A small image classifier, trained from scratch: held-out accuracy 98%.
Rows from expert 1 of block 2, named by matrix and row number. Rows with one number belong to one neuron. Each number is 500 + 50 x the weight over its row's rms, rounded and kept within 0 to 999. All counts start at 0. Numbers have three digits each. After the name is the row's rms in percent of the matrix's.
# up: expert up (model.blocks.2.mlp.up, 8x48x192), inputs 96-191
# down: expert down (model.blocks.2.mlp.down, 8x192x48, transposed), outputs 96-191
up.22 100:485415353482481477566513509515464521417416466467488472532519604407490568521465431546497541472455424518463419533515502562499514452514497539574529482508489570518496547495515567506542549458445497616444449535520480469505476459484604594474599471462509550528535592558509558447497506442460517543
down.22 104:488479473543523479454488500519542453490477429459489514524524598549549381566415454541445480441584489480582519463510562433506575574495492510487464471608529557384561445462413546540470493425510516373433453581427458499507566507449440486529501556514434494414444494483485458550536481597554425484
up.23 121:496445507509473564613539534457539541430537511539563474486439560461463518567570572543571442468472480428534499521542425484555593554458466420518514446459463534547399520451538509591429512567568493539424504449529469621466496497580533499385476543389464528485510443501445496438456467443551453480
down.23 117:551602528589524555592535463495480504531512562462571558456466445485478502514518497406402543589544580545419610435431492487611531429495432533440490485491628478419491542547401518439463533566480461477473600573525509434491503556536411478499517494521448499457524505476485477485445481546505512416
up.24 106:527505468512444427511476454410482512529597509469567486512389480499563456533453473451616473464482575547558529554553531420531421462472559613486423433578424547541507506457527489449503530508487503562458495577466419481452575532509529477517513437546579488515470565442443453414559453509443480419
down.24 108:424482436467529464517501561588438434472473518575427399528599596473590492530536588423506496544488431497516420457483486521455478552544514447520459482517534532554558559563515568497501517449496519447479497446466570500485449552523506534527425608487579416431520569493657556484572511477581539493
up.25 080:526475530474449512464409530532557429503477537462482518476479531450569464521448531431482503461531471518466507518537522511434553562495492529455582521560487547445483458473639529518536548482559588483468522535533455466455498502525456563445473501460318526510627454555523546510462471480545527404
down.25 104:465481470515405406494529513579473430560376555499479590491433524504393542491579513393582466435532511387580525557522468518505542444444600447525439538543532541505497509573577458496469524392580476487565457482497489490446462492493563519496574405539468454447571474350444459463434497452530558541
up.26 107:479582447376550403619526440514522483494557480543398618526522540625500471530558462522507502571439540473564545503559467446461506497492488508490484461447526630382479396494521479477541504513460565448531470468516560468494478576576545526483486585484485484521466579531474539501567496528432504470
down.26 111:456540464535483487491473433481567480439519521404464487500492539550505580510479432561433592524545472513492574544426576536588424532480437497548403514553493528553486503488490517486486463416496501570524616518479552487469570469468573368546455485519505461542463567431465619500550501519528531495
up.27 098:474562508527487546463516506537435522401495503488441533466483614546558537557472496608579443491475558392472449492456497552567447413543441574548485505431547570631497492489596497528518437531532493485561525486558383586442474571636521632450570534504543482427494514471503617503454493523556571468
down.27 099:432500517450524485593558427575427536431540514490443520445538451560569493501463591502474516633432533565451488458511510515534435510545487531579543499463466553581516462504519459440458555440419520535444523455513496495575417454540398441384509511480506475515485493614476518462618534438462455514
up.28 092:522470370570466492519524585442478499481615459479581470418440582527374503471485480533431544553474475492499579475456437539472500457501449450436533489551556501444449488502545543540458504481490474584523548456471480477470447438465417499514411503403460474495399534549485497442453578545548478584
down.28 112:448485541545438563550510511459471510460544539443492532464479551600523496484551449398520600596514471459495534564553493512575500467440490516480474507488506438475531462556483452550558578456441458484531424539456486504442534470433587397411459509454494488572566541502346438594531511615549452492
up.29 104:547527534491557462537478435524470482430531448495434630496504511565499495411468451508456464484582523446459464468365558551477483568464415517514476523583454438518489450468394498532505452496582573438495516477540599549485505554535428448575483503538509539509441447436456584502496545465480520543
down.29 094:479564514433545501474511457532517489471512491489452453470433520507371479464466516482530443554486505455590505426463482479482493438458500435448546551404477476560495497566544571461482504505509533498579527496480503558487515551405472529477488497539542378465446538534496466477597584579480474473
up.30 079:511565490465517424550477547485400494470569501523464570479522500454487485524474481512425422436487529513489433488404534493504487601471486514510462527424548539560403521429558499578465510537520468507589533398503616515421515465524554514442509533479483489515484477459453573515518475473457516533
down.30 089:433446445496480481558560558510510543410513564411553415493356453523497529470578527521609484546546479459529512523481503628512565504499471436399496521482447418566520514514501436491579469427438490543487533549444499588484573500443474546509526490508484523486445569492479510454536500441420576512
up.31 118:467513414505465543384438541480593511475480543495467586461610516489541556553455490514491544484578514502518482539564473518423492562516490560514484547539543525441495501492479369549647521528555445543605477529506499471463512417519511460460477550551484417533469441502543629502559493512558499461
down.31 109:508544524365471440451499421518466565482479452502503539505470512525505429553607401591484502455443389462546506460394462532570517550540464510428504623450429494460432538521572496490523465508554500595469484586491459567441478461541544525489490429503449556495472424511406515437476420464512543447
up.32 105:577463509590415446562551440521424629425489447501550540505481548539425531535534515485478551511444518484502584479435458527535438438421495445442493463420545440502439457512529515422469479581483501568481553540550607548531493475493562470394515547436436545473502413443463431430484493540490545521
down.32 109:448550489442459556569515551465428482518583580520601584493420449467486474462505449467449480543550577514460513488484451501450646560511397499483441428479550418535523497471494457480529483492455485398439439552485597559446472543511488473494453557491455436510490501500503437503513500352483608547
up.33 104:531453481528492457501466659539403439486585451452526504485499564435628567456414534401567506530446542461590516496517475522518516517459463454448452406520443576548512456451563533530446460457434567484510539482481450563504545547410497550579573461506527486494423539493579462409513534521558484478
down.33 109:421493446486551543486580596507417467507591506534465428457512529441442551564472458460482502513481531471498466415485556428571510508476578517555423493557525515496546514531523437554498496393442539423486532488462502441535486524470449495507540530505547540444603517389512517574485505513442447484
up.34 089:488476518486497484406550610438491494548488421523476467555595494507491522563492518519539503391512532389402445571551507503555444425515490567546560553542360494600415480502483551520638453453433530487433461476499462445513505457552475561570525452457433393500450441389487573480547525449463581596
down.34 094:471513478443497491562500585503532542539542557450502452504436503533573542525444413513420476531379563545491489467423549600549423485490509566482475418492513488499531453537613591543506502498462568515484516491465454543627517531529436465472475514536590545478548567456515499465528485435480526501
up.35 115:439541509486505531509516562502487492457545544547549399540511488460539563526441541449529550609482532419399401497514534557605518600542545399499410492583448469536436501511520498610485491554504551485551436480541447444511506475475555539511533450520559561516557567434518542535461596481497475443
down.35 108:378397495499539487461473554540505424533397448461548526502453485491544468524549470471583444447408448507513532460572395478512566526434474576448517522659466503490511509520539489507560417510455512572581500497482472564549482483524432499508473589525458487578548560484506441483468463463425593482
up.36 085:490443451415426546561568548536527544501462463457472503536524476454529455532523542539496476540541593549576479565547512470408480446424552504529464445456548510365547471570593497527542498464516460493595464445534608479471487446503493540590461492491429462528523501436483444485502484446452512546
down.36 080:510462427471413511551544473522467482543555554527557504489523506457433474582441462448463457502583524528604583490545418498430506479524485473546520474485464510547530511520536516517550589467413432541592535547460504502420541487553481544454489535524514573538555527454627430489522481463533510497